config.toml
dataset = "drawn small creatures on textured ground"
train_examples = 50862
bottleneck = "plain"
encoder_norm = "batchnorm"
encoder_widths = [192, 384, 768, 1536]
loss = "mse"
latent_channels = 16
decoder_block = "sep"
residual_init = "none"
optimizer = "soap"
beta2 = 0.999
learning_rate = 0.0036
max_precond_dim = 1024
final_lr_fraction = 0
adamw_weight_decay_other_params = 0.01
Rows from block 14 of the encoder, named by matrix and row number. Rows with one number belong to one channel. Each number is 50 + 15 x the weight over its row's rms, rounded and kept within 0 to 99. All counts start at 0.
# convs1: grouped (16 groups) 3x3 conv (encoder.blocks.14.convs.1.weight, 768x48x3x3), inputs within the group 0-15, a 3x3 kernel for each
# convs2: expand pointwise conv (encoder.blocks.14.convs.2.weight, 1536x768x1x1, transposed), outputs 0-127
convs1.333:45 46 73 28 09 56 41 54 66 69 52 49 55 32 51 34 43 60 67 71 55 66 26 43 81 63 51 43 33 52 71 55 81 49 31 65 48 55 54 37 45 50 34 22 65 60 46 72 48 21 55 39 66 44 44 46 70 41 52 48 30 41 46 56 49 42 47 84 43 70 67 72 47 38 49 48 60 51 66 53 41 47 48 62 34 58 64 52 28 44 64 70 69 43 12 39 26 38 19 52 23 56 32 61 65 58 16 33 53 39 43 59 18 49 62 56 60 70 79 33 51 76 44 40 57 47 49 59 63 64 25 54 49 62 86 68 64 46 80 32 58 75 99 53
convs2.333:92 70 69 49 35 44 57 72 64 43 54 52 65 63 41 69 46 45 50 52 47 22 66 55 70 58 60 61 38 62 52 24 80 50 23 63 73 65 60 87 46 49 68 54 34 57 79 63 59 65 80 52 63 32 62 81 52 51 65 37 49 41 57 54 80 83 69 59 73 33 85 79 49 43 53 84 49 77 51 63 59 59 60 44 42 73 52 39 59 76 54 72 67 65 70 50 35 16 67 76 59 44 43 70 58 68 27 57 58 54 51 55 85 76 53 33 63 44 62 54 59 56 51 54 67 49 31 42
convs1.334:58 76 28 60 74 28 54 89 44 44 27 50 57 51 58 55 24 39 50 50 45 52 62 92 70 36 58 58 46 65 46 41 47 41 46 42 33 28 53 42 26 70 53 60 73 56 60 62 55 95 59 41 60 37 48 34 50 30 32 51 50 47 39 61 41 47 55 69 55 49 47 48 57 50 58 61 50 69 56 70 39 49 35 61 34 26 57 29 49 63 58 50 38 31 23 37 38 00 68 48 24 51 15 38 58 16 56 65 29 53 47 41 70 47 50 68 44 66 30 61 29 12 50 68 51 50 55 42 55 63 34 25 47 55 39 47 27 55 37 39 31 39 61 37
convs2.334:47 41 38 54 47 63 51 44 58 48 43 51 56 51 51 56 42 22 27 42 72 65 67 32 57 21 54 56 36 63 12 33 45 80 42 56 43 52 19 24 64 69 57 56 23 47 40 11 62 34 62 45 34 67 29 86 56 33 27 42 51 72 58 32 63 48 58 43 32 52 42 44 51 43 21 30 42 61 69 37 44 70 11 65 51 27 51 43 21 59 50 48 36 33 22 54 33 44 46 33 64 74 60 46 36 37 14 33 21 37 54 56 38 34 51 17 50 40 61 41 31 39 54 40 24 53 31 31
convs1.335:54 38 54 63 15 45 43 51 46 37 60 59 56 40 73 39 66 46 37 24 59 49 62 41 31 59 33 63 86 41 70 70 44 64 67 45 60 53 79 43 60 86 24 53 60 43 48 53 34 38 22 60 36 63 44 67 94 40 40 66 45 41 53 50 44 38 51 60 67 57 67 51 23 39 53 43 72 69 54 29 55 49 63 72 31 79 81 25 64 64 58 57 74 29 52 82 49 48 49 51 50 41 31 67 52 49 42 25 37 29 52 81 41 60 36 72 62 52 50 33 47 66 71 55 47 49 31 47 43 31 34 40 32 41 36 40 44 49 45 36 32 54 80 44
convs2.335:52 64 60 46 48 81 62 64 98 52 56 58 62 56 59 53 58 41 67 41 58 31 61 35 60 25 42 59 50 45 33 25 39 46 41 70 75 36 48 74 70 64 48 40 61 39 44 45 36 64 42 83 59 26 30 61 64 44 54 44 69 44 47 49 30 47 48 58 56 42 44 74 39 50 25 45 22 61 59 52 35 40 44 47 55 42 21 43 71 70 37 52 55 54 64 66 50 52 52 65 83 43 78 49 32 27 67 66 80 39 47 53 42 58 64 45 58 40 59 32 42 45 53 57 62 75 52 60
convs1.336:41 27 70 52 46 48 41 69 44 54 70 46 56 02 51 45 73 49 44 58 44 55 52 51 31 53 36 70 65 47 58 86 44 55 63 39 58 33 58 61 57 77 57 46 67 30 57 55 29 45 35 46 19 52 56 67 37 72 40 40 43 17 35 66 47 32 77 86 50 41 51 70 71 40 34 57 05 66 38 77 44 59 35 43 23 21 45 57 40 60 41 05 51 37 70 58 38 73 41 43 57 58 57 27 90 41 64 38 44 47 66 50 51 68 41 32 36 36 58 52 53 78 19 52 73 50 45 44 32 63 44 53 53 41 61 48 41 35 75 71 39 63 54 52
convs2.336:47 34 65 44 21 54 27 66 64 64 74 36 40 46 56 37 31 38 49 61 75 60 45 67 48 53 58 63 56 48 50 55 67 56 50 54 81 64 45 36 78 62 31 43 31 60 67 31 54 70 66 31 54 48 52 55 12 62 69 34 47 51 41 48 69 39 48 42 62 47 72 49 49 58 43 42 43 59 27 55 61 63 38 59 45 57 67 55 30 62 55 57 43 38 57 33 52 65 78 62 68 61 96 29 62 56 64 27 57 82 39 53 70 36 68 58 66 63 47 38 42 39 33 35 72 26 58 52
convs1.337:72 66 78 51 27 66 85 88 32 61 80 45 83 52 43 49 48 42 53 52 59 56 53 65 43 36 58 64 55 45 60 59 50 43 48 47 50 65 66 45 28 40 59 48 56 68 59 50 19 34 63 72 44 66 35 58 60 42 51 21 47 34 44 34 52 50 30 09 36 30 72 49 41 39 48 34 55 29 47 30 50 51 44 37 27 99 50 60 45 53 46 33 52 58 58 77 48 47 51 50 40 53 34 44 65 35 54 57 65 60 40 51 90 44 49 26 34 54 37 36 53 52 23 56 43 47 61 59 50 34 50 24 51 19 38 67 36 28 32 64 32 25 53 50
convs2.337:43 47 40 45 44 53 61 55 74 52 53 50 54 52 40 49 51 49 63 71 38 56 45 54 58 70 39 53 81 63 55 22 46 49 15 48 60 60 61 19 53 32 27 44 62 48 35 63 28 36 56 46 58 45 89 26 52 67 41 34 42 56 06 73 59 48 55 55 18 66 42 56 48 46 61 40 30 42 51 41 39 73 49 26 44 50 57 74 53 34 48 46 44 40 30 43 65 39 62 47 84 47 51 45 89 73 46 56 62 79 49 51 33 47 36 41 47 49 37 44 34 43 73 74 54 73 54 73
convs1.338:58 59 53 60 27 73 40 43 45 36 64 37 51 46 50 49 39 59 60 28 43 44 51 34 35 46 40 27 87 70 58 61 61 24 67 41 58 45 48 71 48 25 62 43 54 46 29 47 51 99 35 33 41 39 66 38 45 48 58 68 69 44 55 42 69 49 47 92 98 45 55 40 53 48 35 50 20 62 69 37 76 59 68 46 43 17 42 46 42 34 65 50 62 46 30 56 50 39 54 66 58 37 49 24 49 58 81 46 36 43 45 51 41 28 72 61 64 47 43 54 31 26 46 33 52 42 56 65 41 76 67 44 58 47 42 43 68 64 32 61 82 37 53 34
convs2.338:63 56 40 51 59 33 78 57 46 63 03 50 55 49 57 41 55 34 76 55 51 62 56 60 30 52 49 38 48 42 52 54 37 38 35 42 45 67 49 61 41 48 71 40 51 57 63 70 37 43 42 57 56 46 52 45 53 71 56 56 44 39 70 70 33 31 27 68 76 54 58 48 65 54 49 51 51 37 68 33 41 55 48 39 61 75 49 44 46 56 40 61 63 42 45 74 79 28 37 57 26 38 51 54 63 69 28 50 44 35 37 46 59 32 72 39 54 40 34 47 50 39 64 51 39 39 57 46
convs1.339:51 53 44 71 53 57 50 57 51 46 43 48 66 60 68 51 53 60 44 62 42 64 72 61 52 58 36 34 56 54 35 44 42 45 32 46 64 56 61 46 48 37 62 49 47 52 31 52 47 69 60 68 38 32 33 55 49 17 46 41 56 22 53 31 35 35 23 61 48 29 22 39 52 67 73 47 18 33 55 65 42 58 48 62 28 32 47 37 57 34 48 54 56 76 12 54 58 93 62 62 50 62 54 50 05 26 38 48 35 53 90 12 45 19 44 59 49 42 52 62 54 57 39 73 44 56 44 51 51 35 63 57 52 44 54 29 50 57 37 61 51 33 28 55
convs2.339:57 31 76 57 75 41 70 99 46 51 70 72 72 44 17 27 49 28 42 38 27 55 44 59 34 66 67 59 46 61 55 38 47 47 38 39 43 28 26 60 37 80 24 47 49 45 29 32 46 52 50 65 30 34 31 29 51 40 80 47 53 33 50 46 37 50 34 50 41 33 32 60 56 33 32 44 48 28 51 52 24 42 40 39 67 55 67 44 74 39 34 64 36 42 54 36 30 40 54 26 46 54 56 44 45 58 53 53 43 64 61 91 58 22 48 32 50 76 61 48 30 42 12 48 61 28 55 74
convs1.340:44 43 42 30 12 55 42 39 53 47 40 59 38 68 86 54 47 51 45 31 45 40 72 61 26 32 36 40 63 44 58 84 38 82 25 52 38 49 48 48 31 56 42 70 46 73 56 61 43 30 39 52 66 65 65 56 27 54 68 41 50 62 46 65 95 66 63 71 51 45 55 38 44 46 52 47 29 44 28 59 51 58 55 40 68 21 39 66 70 51 54 54 59 53 26 72 47 90 75 59 64 62 36 15 17 61 56 75 63 65 45 46 52 14 58 15 46 59 35 39 56 35 47 59 33 47 54 55 48 51 81 39 56 37 28 39 58 42 42 99 47 58 61 38
convs2.340:25 21 68 34 53 61 50 36 46 43 44 36 43 23 56 56 74 42 30 65 38 67 45 63 48 39 63 44 72 34 34 49 73 72 32 78 50 48 42 61 67 38 39 25 40 54 52 28 44 56 55 40 58 50 50 25 74 57 62 66 57 47 43 59 08 57 37 70 50 38 74 54 57 49 42 56 54 50 51 37 36 45 35 65 69 52 63 71 27 31 46 48 39 43 75 21 84 60 51 46 43 55 58 31 49 48 52 76 85 60 57 82 32 64 30 72 59 45 64 52 52 59 69 66 43 57 38 75
convs1.341:14 41 46 37 35 48 47 38 42 53 53 41 42 33 47 63 50 52 47 41 59 52 27 55 47 72 47 59 52 40 79 93 72 66 60 42 21 53 43 46 38 46 45 50 50 36 41 39 50 53 69 59 68 54 56 37 32 29 83 53 65 39 42 59 43 42 82 99 62 54 64 41 49 42 30 83 00 49 68 29 60 51 77 49 49 38 48 41 55 30 46 40 38 50 39 50 53 22 59 50 31 51 31 64 52 50 32 51 64 50 61 47 23 49 77 50 70 35 63 35 35 38 49 50 69 59 65 70 59 51 40 46 61 41 50 59 59 33 77 88 58 54 65 40
convs2.341:40 51 40 52 50 40 56 55 30 63 34 74 46 59 68 67 48 59 39 71 46 68 64 66 70 59 44 46 79 37 50 85 70 64 77 36 64 52 31 53 57 97 36 64 79 53 23 70 61 53 61 50 70 45 38 45 55 44 50 59 65 48 70 61 61 76 35 45 60 64 61 56 43 54 43 55 65 38 47 71 81 37 74 67 49 71 58 82 59 77 49 66 65 53 46 57 12 58 71 45 64 87 42 35 58 50 80 36 57 45 58 69 33 86 76 47 39 71 43 53 51 43 57 75 56 51 44 55
convs1.342:60 59 63 60 28 47 50 90 46 68 51 57 61 59 33 64 38 41 63 53 27 69 79 55 43 54 53 59 42 38 34 59 59 68 67 22 48 45 51 55 87 51 57 64 56 49 45 65 43 11 58 54 46 52 49 18 51 56 61 50 57 57 52 52 42 55 87 46 63 64 74 68 46 28 38 28 66 19 41 33 33 56 29 60 51 68 28 53 23 36 48 57 62 66 60 36 31 63 30 50 46 62 81 36 99 49 36 82 34 62 41 64 12 78 51 28 69 29 44 51 46 99 39 32 66 44 64 57 49 63 31 34 36 63 44 39 32 28 47 68 31 64 57 45
convs2.342:09 48 29 41 35 24 53 71 59 34 30 48 40 54 60 44 27 39 45 34 56 38 60 64 43 74 25 52 58 32 46 49 63 47 58 51 50 43 40 53 37 66 09 45 74 47 51 24 50 81 21 36 40 74 29 38 39 46 74 48 47 45 45 69 15 46 19 46 50 39 16 40 37 47 37 27 58 59 34 34 44 27 15 51 14 46 37 35 70 55 25 41 42 38 73 51 25 62 52 63 58 53 64 56 50 68 59 50 02 53 28 51 52 52 60 52 46 60 54 28 19 46 45 49 47 08 29 37
convs1.343:57 52 44 44 57 36 50 69 73 63 44 42 68 34 57 28 44 34 57 42 34 51 53 54 47 43 43 01 43 25 44 51 38 42 58 52 45 41 56 62 42 45 35 58 50 55 75 64 37 65 70 41 41 52 47 45 66 72 34 57 37 63 59 27 37 25 53 55 26 54 42 45 68 56 67 75 06 76 47 29 38 64 46 59 61 44 20 70 42 56 22 41 50 47 34 62 45 61 36 46 48 65 72 75 19 49 36 49 46 46 58 31 52 71 42 42 45 52 77 55 23 71 48 65 88 45 46 47 60 49 64 78 72 72 72 56 57 33 47 37 39 25 43 58
convs2.343:46 62 45 60 38 50 54 27 25 62 74 55 33 65 52 55 77 35 67 61 58 48 34 30 38 64 41 61 54 46 63 57 53 33 68 41 34 29 61 58 35 48 47 59 59 41 53 58 64 69 53 42 48 63 53 63 49 37 71 59 54 33 59 49 72 45 34 00 64 51 36 48 51 34 56 52 56 50 42 65 39 40 51 64 67 43 79 45 49 60 65 41 50 42 46 62 54 45 66 60 36 29 58 43 41 33 41 44 33 36 50 31 32 36 52 29 58 42 57 35 69 33 39 50 62 47 59 31
convs1.344:45 71 47 84 28 73 42 93 64 56 46 32 37 79 36 37 65 63 43 28 34 31 40 72 69 70 45 45 32 43 44 25 51 65 61 57 54 54 52 41 64 46 49 31 45 37 69 52 51 41 82 47 30 43 47 58 42 46 28 19 63 56 38 28 43 57 42 18 40 50 39 46 42 44 71 68 50 10 54 65 53 31 47 41 46 34 58 41 51 47 25 41 50 47 67 52 56 42 44 52 34 61 99 27 99 45 63 18 50 49 61 29 49 69 54 22 59 63 35 47 69 42 68 49 59 55 70 49 63 47 18 50 58 26 64 41 57 45 35 46 48 61 41 60
convs2.344:72 63 58 59 62 39 36 42 66 45 63 36 75 53 43 38 57 53 68 45 86 31 66 70 66 36 54 41 60 36 46 41 65 45 72 48 55 58 54 56 75 34 38 43 53 33 55 74 54 44 52 47 42 64 49 50 79 53 49 45 89 41 55 45 37 73 45 84 74 53 74 43 69 26 67 60 72 64 79 19 47 57 41 49 46 90 67 71 53 80 27 60 52 53 69 33 57 78 41 75 48 48 49 27 80 33 66 63 44 57 91 42 63 47 44 54 56 67 42 44 66 64 44 53 57 47 30 34
convs1.345:46 19 52 42 62 42 48 13 43 41 42 48 43 44 63 55 62 46 50 58 49 59 57 40 74 47 48 51 87 58 54 83 63 57 60 64 54 57 60 50 29 60 70 42 43 57 65 58 41 21 79 32 62 57 46 67 46 64 29 57 35 48 37 51 81 66 46 78 68 48 39 21 51 53 49 55 45 54 56 29 22 46 37 55 68 36 60 63 47 51 62 28 45 35 51 54 59 27 50 60 68 53 58 51 56 51 66 69 29 61 46 73 21 52 72 39 64 63 50 48 55 66 61 60 49 51 43 34 60 60 29 50 59 40 53 61 70 42 88 68 45 45 51 29
convs2.345:85 81 66 48 54 53 59 61 66 56 69 40 62 71 58 50 37 66 72 67 81 42 73 43 32 44 74 43 31 50 62 57 52 76 62 61 37 47 41 38 64 47 50 69 46 29 44 54 45 40 35 66 69 55 71 59 49 45 28 55 44 79 50 48 55 52 72 47 62 61 53 62 43 48 47 65 53 67 26 66 66 52 59 51 42 43 32 42 75 46 74 42 57 51 53 76 64 56 19 65 44 62 36 68 55 52 56 57 41 31 23 33 58 67 62 38 66 23 56 24 50 78 48 80 47 83 65 43
convs1.346:59 32 39 31 99 33 43 38 37 58 51 25 51 67 81 46 47 35 48 53 34 44 32 44 49 52 33 54 66 47 66 65 52 59 49 39 35 47 55 56 65 56 55 36 64 33 55 38 47 75 30 60 30 47 62 43 45 76 55 60 60 50 36 46 51 40 57 93 67 50 53 51 44 42 50 40 02 81 43 32 78 41 82 39 50 00 44 43 59 38 40 54 68 41 32 75 48 44 66 71 52 52 63 43 06 52 39 53 27 48 58 30 68 54 40 48 62 30 71 42 49 40 67 48 45 68 39 53 51 36 34 70 29 44 35 49 58 27 74 94 58 54 48 37
convs2.346:50 56 50 71 23 46 59 49 33 63 55 51 45 46 24 52 50 56 64 51 53 29 52 48 42 77 72 62 25 38 49 30 72 25 66 75 43 42 34 50 63 40 42 37 50 73 95 83 51 41 43 47 41 47 60 57 51 50 51 41 49 65 46 51 68 59 53 61 86 81 50 54 37 50 54 63 59 54 46 49 55 75 40 44 46 28 66 43 40 41 52 48 20 49 47 49 62 64 32 34 77 58 26 60 54 33 36 56 54 42 44 43 53 60 39 34 66 65 35 43 51 46 68 35 49 38 55 51
convs1.347:52 40 38 34 48 76 38 45 47 43 52 54 37 15 56 48 70 74 46 54 46 33 81 38 52 51 64 53 76 60 66 47 66 39 38 53 41 48 56 82 47 53 56 60 51 28 49 35 27 94 74 51 47 53 41 63 44 48 50 52 68 54 36 47 78 70 67 65 42 33 26 64 54 64 50 17 26 51 61 48 61 21 23 51 43 59 73 28 48 35 60 39 53 29 22 47 54 46 57 60 21 62 80 82 49 49 50 52 64 28 30 70 06 29 56 73 29 40 29 59 48 56 57 52 59 67 51 64 64 43 66 46 72 41 51 54 57 43 65 45 46 41 52 34
convs2.347:82 58 40 38 42 48 60 20 66 30 45 61 64 34 38 70 68 53 62 81 46 46 91 58 30 44 78 57 67 04 39 50 68 49 56 63 40 52 99 50 22 56 48 60 29 61 69 38 47 41 75 71 32 80 28 81 22 49 42 44 56 37 31 95 74 16 62 50 58 56 78 67 71 48 41 45 43 40 61 32 49 58 43 34 29 53 51 44 52 45 61 63 46 59 48 76 57 70 50 74 37 20 45 51 53 24 32 35 48 31 52 37 45 42 32 49 47 42 64 56 46 65 59 35 37 43 60 44
convs1.348:25 51 44 47 34 26 47 50 48 61 31 37 47 46 46 30 41 33 56 45 60 15 67 56 60 23 54 43 67 51 59 81 58 65 50 48 27 18 58 53 42 47 37 44 48 48 53 79 59 33 55 61 58 48 45 48 31 54 25 58 66 43 45 51 64 33 77 99 50 57 33 35 50 54 58 46 50 60 19 48 63 70 43 16 91 46 51 49 37 48 56 51 47 42 38 42 20 27 41 64 69 62 43 28 48 54 51 34 30 31 36 29 71 66 52 60 43 42 43 50 54 14 48 48 35 56 52 41 63 84 30 52 42 55 41 39 53 70 55 76 39 54 77 63
convs2.348:66 53 64 42 19 44 45 40 19 49 23 32 35 33 60 44 36 44 59 44 28 41 59 69 58 61 38 46 85 55 48 53 54 83 63 65 43 40 61 23 34 67 37 43 34 46 55 67 47 22 23 71 26 65 45 64 15 58 70 59 49 27 57 62 62 38 33 57 44 45 71 56 56 51 61 48 58 54 45 63 44 54 47 75 33 66 08 77 46 32 42 30 35 60 50 69 31 33 46 26 64 51 60 51 42 44 60 23 57 56 54 55 60 60 46 46 47 57 54 32 58 61 23 62 16 59 52 63
convs1.349:47 34 41 56 58 38 49 38 46 38 43 35 45 39 44 34 29 55 52 36 38 38 53 57 55 43 53 51 61 33 47 60 70 78 81 56 42 43 32 49 49 50 25 29 66 39 26 51 29 49 48 63 12 67 52 43 57 42 40 68 70 54 57 41 47 63 59 60 61 64 86 84 40 65 63 60 51 48 30 54 53 50 53 30 50 17 40 62 68 45 29 56 51 66 74 75 51 56 47 48 33 45 60 60 42 44 35 66 37 41 39 45 58 70 63 16 55 48 46 49 17 41 77 63 42 58 47 52 46 53 34 41 58 22 52 32 31 06 72 29 82 80 88 79
convs2.349:61 08 37 51 51 53 65 66 33 50 70 63 32 48 44 67 53 29 70 27 65 59 57 50 69 38 39 63 57 37 57 69 46 43 60 43 47 36 78 48 39 54 65 40 57 61 56 79 49 42 46 55 52 49 46 60 41 39 27 58 55 58 51 64 32 52 29 31 47 50 61 63 52 50 18 52 46 36 48 41 77 64 66 72 63 49 84 72 53 55 56 68 57 62 45 69 34 65 56 55 51 44 50 55 50 41 32 53 23 60 45 48 58 57 33 59 38 35 54 35 69 20 34 55 50 40 47 58
convs1.350:38 60 61 67 68 49 31 54 55 59 87 46 75 56 56 55 54 62 52 54 40 18 30 47 37 46 37 60 38 50 43 54 38 39 24 08 57 50 54 55 66 69 52 79 60 72 57 61 52 56 34 46 59 42 37 52 42 48 47 36 44 47 24 35 33 57 40 62 39 53 25 30 42 19 51 99 56 53 44 51 53 54 25 65 30 41 74 39 59 43 34 62 36 66 49 53 61 60 78 31 54 43 24 27 70 63 55 58 67 37 38 64 44 86 53 69 55 66 52 51 64 62 40 47 41 57 60 63 65 58 61 55 42 34 74 27 27 52 56 64 35 31 59 30
convs2.350:68 71 57 57 78 84 20 21 75 45 38 32 74 72 52 46 61 83 56 47 40 46 28 63 56 37 29 62 60 29 43 66 42 15 66 36 48 42 70 52 25 26 29 64 83 60 07 29 50 41 51 57 63 40 65 67 09 34 59 25 32 44 50 21 14 56 34 45 36 34 39 54 33 52 21 50 43 41 52 45 43 70 46 26 46 55 85 61 18 48 58 60 47 66 55 38 21 54 63 54 67 46 57 49 30 54 58 44 63 54 70 63 52 46 62 64 52 39 68 42 79 63 65 62 42 64 27 46
convs1.351:49 47 31 42 51 62 49 28 60 27 36 46 50 39 15 51 73 44 35 40 51 60 63 43 42 48 42 50 38 53 76 73 52 64 83 62 67 67 57 39 50 74 55 46 50 53 54 62 53 07 70 42 61 60 51 23 37 42 53 56 73 51 57 60 61 53 57 53 78 45 73 66 35 27 30 42 55 45 25 43 58 62 63 67 46 74 57 29 51 26 51 58 42 47 33 65 47 75 62 30 58 37 90 58 55 39 57 42 42 36 49 36 54 35 26 44 25 56 38 51 32 88 60 49 55 34 46 68 61 38 58 46 53 61 30 42 50 37 62 99 73 73 98 60
convs2.351:34 22 47 27 31 46 33 48 22 74 47 66 44 43 57 76 59 42 66 35 65 66 61 55 38 56 32 30 51 77 46 61 46 60 48 33 69 46 48 45 48 59 24 59 42 79 52 55 56 57 44 37 39 58 50 45 51 23 53 61 45 57 40 31 64 48 58 40 18 44 48 70 44 59 65 36 76 57 36 54 35 52 26 53 54 50 64 59 29 30 48 35 36 44 64 54 31 42 92 53 53 55 33 55 52 53 50 46 41 32 40 39 77 58 47 53 57 61 24 57 52 53 66 39 64 58 55 57
convs1.352:60 32 46 41 42 38 46 51 35 31 64 64 37 37 51 46 52 57 59 67 43 75 88 61 74 45 50 46 49 46 63 72 51 66 62 47 51 50 62 34 81 61 29 48 41 58 51 42 13 56 42 34 19 58 52 55 45 50 87 75 59 68 35 37 56 55 59 82 65 45 53 57 33 33 44 35 62 51 43 35 58 58 53 60 39 66 37 45 42 66 57 46 48 57 54 46 48 61 30 34 44 72 57 65 30 60 65 74 39 58 33 65 25 36 60 35 56 55 52 47 46 81 43 81 51 57 44 41 35 44 26 59 59 78 07 28 44 68 48 56 53 56 57 51
convs2.352:47 32 41 58 51 36 59 26 32 56 51 60 52 44 41 29 51 50 50 40 63 33 23 54 28 52 33 39 22 08 37 57 40 44 69 33 48 42 37 32 46 59 34 43 48 47 56 39 47 52 41 56 52 28 42 32 40 48 54 63 55 15 41 36 48 51 55 39 45 30 33 39 73 68 51 44 52 80 68 39 42 53 75 51 43 43 34 31 46 56 71 35 30 52 81 69 47 40 35 26 48 53 54 45 51 57 41 46 48 25 43 54 38 62 32 18 47 72 15 49 52 38 48 42 36 35 52 38
convs1.353:46 55 42 51 56 51 51 54 29 51 33 41 50 51 55 55 53 53 49 43 56 21 48 44 55 36 79 28 36 66 28 52 58 66 62 50 68 55 37 73 69 41 66 60 33 60 48 45 29 44 36 32 41 53 35 49 46 47 46 57 74 51 58 14 07 51 35 16 73 44 67 39 57 41 48 51 45 63 52 32 54 34 83 59 44 37 33 59 76 55 56 56 43 61 50 60 65 52 55 42 55 54 62 18 14 51 58 48 45 60 69 54 52 57 38 32 33 35 25 39 45 20 53 60 57 30 54 50 53 53 18 54 57 39 47 44 29 45 29 43 76 38 65 68
convs2.353:40 28 51 69 63 81 41 14 32 53 46 42 41 23 53 41 85 32 45 53 42 46 29 41 16 53 36 30 45 05 56 37 52 55 42 36 55 44 58 32 48 45 28 55 42 35 33 56 73 36 74 58 38 30 79 54 45 46 39 70 51 69 42 70 27 65 35 58 44 62 14 58 29 39 62 74 65 74 33 85 32 46 67 44 44 39 30 45 30 44 45 60 67 38 41 70 58 66 52 59 61 45 67 56 59 49 67 67 41 23 57 27 49 56 18 52 47 64 85 47 69 47 48 65 55 43 45 28
convs1.354:39 53 37 36 60 32 50 51 58 36 47 40 36 56 44 59 62 47 43 53 32 67 53 29 43 50 58 56 58 51 77 85 37 66 50 34 58 44 50 28 77 61 79 48 61 44 40 39 51 11 32 40 53 57 58 73 44 55 43 43 40 53 46 57 61 52 62 93 51 48 70 26 50 24 43 45 54 55 14 32 62 71 54 65 51 29 43 37 41 67 44 50 34 68 44 62 51 44 60 67 42 69 30 74 48 48 50 51 34 48 57 39 30 37 48 29 52 31 38 56 66 31 26 48 53 53 49 50 53 53 51 61 51 48 38 64 55 46 87 95 60 45 61 34
convs2.354:82 39 69 59 65 38 48 76 38 51 56 47 62 47 48 20 40 38 48 37 47 51 00 55 64 45 49 40 58 27 68 66 73 50 59 30 44 44 63 56 56 86 31 46 79 87 53 46 32 56 51 39 46 74 52 39 43 58 76 41 48 52 27 49 18 70 37 52 39 26 64 42 67 61 49 23 42 67 58 57 48 39 58 59 29 44 20 57 54 60 40 34 57 25 55 43 43 52 50 31 79 47 56 38 49 73 54 42 56 26 58 59 68 63 49 49 53 60 58 69 40 72 59 48 70 71 50 25
convs1.355:58 52 54 69 33 57 47 65 43 60 63 71 80 57 78 41 63 45 52 72 67 64 26 63 53 50 50 54 78 39 30 41 38 23 40 68 58 68 50 43 74 88 59 42 58 62 54 43 71 45 31 56 48 49 49 49 47 48 63 29 40 45 31 43 58 46 59 28 35 17 43 37 62 46 52 58 53 49 53 40 50 45 24 35 53 42 55 47 43 47 45 69 59 53 63 78 42 44 64 67 51 54 31 73 55 41 54 61 88 51 43 46 99 39 65 24 39 34 48 51 57 46 29 57 36 44 56 43 41 63 17 48 53 48 56 45 45 36 47 38 54 17 29 38
convs2.355:17 84 55 68 76 77 49 45 53 57 67 69 57 50 59 33 49 36 63 47 29 64 52 56 58 49 44 67 55 40 54 49 43 36 36 62 47 48 53 40 42 52 68 49 34 69 26 64 36 56 60 42 37 54 58 65 55 40 33 29 62 54 32 39 44 43 33 38 40 37 58 78 56 53 38 50 50 59 78 35 67 39 55 23 39 54 57 48 45 38 37 74 56 45 42 28 56 26 46 60 40 34 32 38 40 55 42 53 51 73 82 46 61 54 35 41 44 21 53 33 59 63 56 56 53 63 44 56
convs1.356:46 70 63 62 37 48 39 73 53 62 46 63 56 41 62 60 83 58 45 39 51 51 48 60 45 58 54 49 51 49 76 25 45 43 39 21 55 42 49 29 61 46 51 51 42 54 40 38 65 42 28 56 25 67 35 57 50 35 88 31 40 00 49 54 38 56 44 43 49 34 12 52 55 46 34 73 54 62 49 54 61 41 32 47 54 32 40 72 32 55 31 58 47 62 52 74 60 86 71 47 39 55 44 46 40 68 39 49 50 53 71 55 67 69 52 42 44 54 26 53 79 34 45 48 49 60 63 51 60 28 40 50 45 22 55 39 72 36 46 36 74 43 30 32
convs2.356:43 48 85 64 58 45 48 89 57 36 50 42 59 66 58 37 26 56 38 55 51 46 45 53 36 64 49 51 49 53 45 58 57 61 35 58 52 62 73 68 48 56 91 65 38 40 38 50 54 67 68 56 47 46 63 32 44 47 70 33 41 79 93 62 12 38 52 48 37 56 74 34 35 33 61 67 49 62 36 33 54 31 53 68 42 43 54 59 75 54 30 48 35 70 47 29 33 02 60 36 38 37 67 73 64 67 76 60 41 58 50 70 26 37 60 51 43 65 61 36 47 59 49 44 35 80 69 73
convs1.357:66 49 52 63 38 20 78 55 60 41 49 40 67 38 43 68 58 48 43 32 47 55 30 34 48 58 40 35 32 46 08 59 68 33 56 58 60 58 36 71 38 44 60 52 35 39 61 46 47 56 65 52 56 47 31 48 67 53 33 40 58 51 66 38 59 59 47 66 66 40 37 52 61 41 39 64 40 60 25 63 57 48 58 55 64 11 48 47 60 74 53 53 74 50 58 60 45 41 34 50 60 49 24 43 68 29 43 54 08 68 29 24 55 99 48 40 45 56 62 34 24 43 45 42 47 69 57 52 52 51 77 46 48 55 36 19 48 43 56 39 36 37 45 63
convs2.357:66 26 36 41 46 54 64 31 67 67 41 45 47 46 34 53 65 73 29 55 35 63 56 33 45 52 58 42 41 40 19 37 42 65 34 57 49 39 59 36 41 59 42 66 53 36 48 58 38 62 46 59 62 45 26 99 23 34 69 22 50 85 58 70 99 41 56 53 50 42 42 16 47 60 13 23 61 35 56 54 56 46 66 58 53 80 62 44 41 37 50 38 65 50 60 46 41 28 52 28 22 43 68 57 38 59 70 55 53 44 32 52 20 38 48 32 48 41 37 43 49 58 63 43 60 69 43 49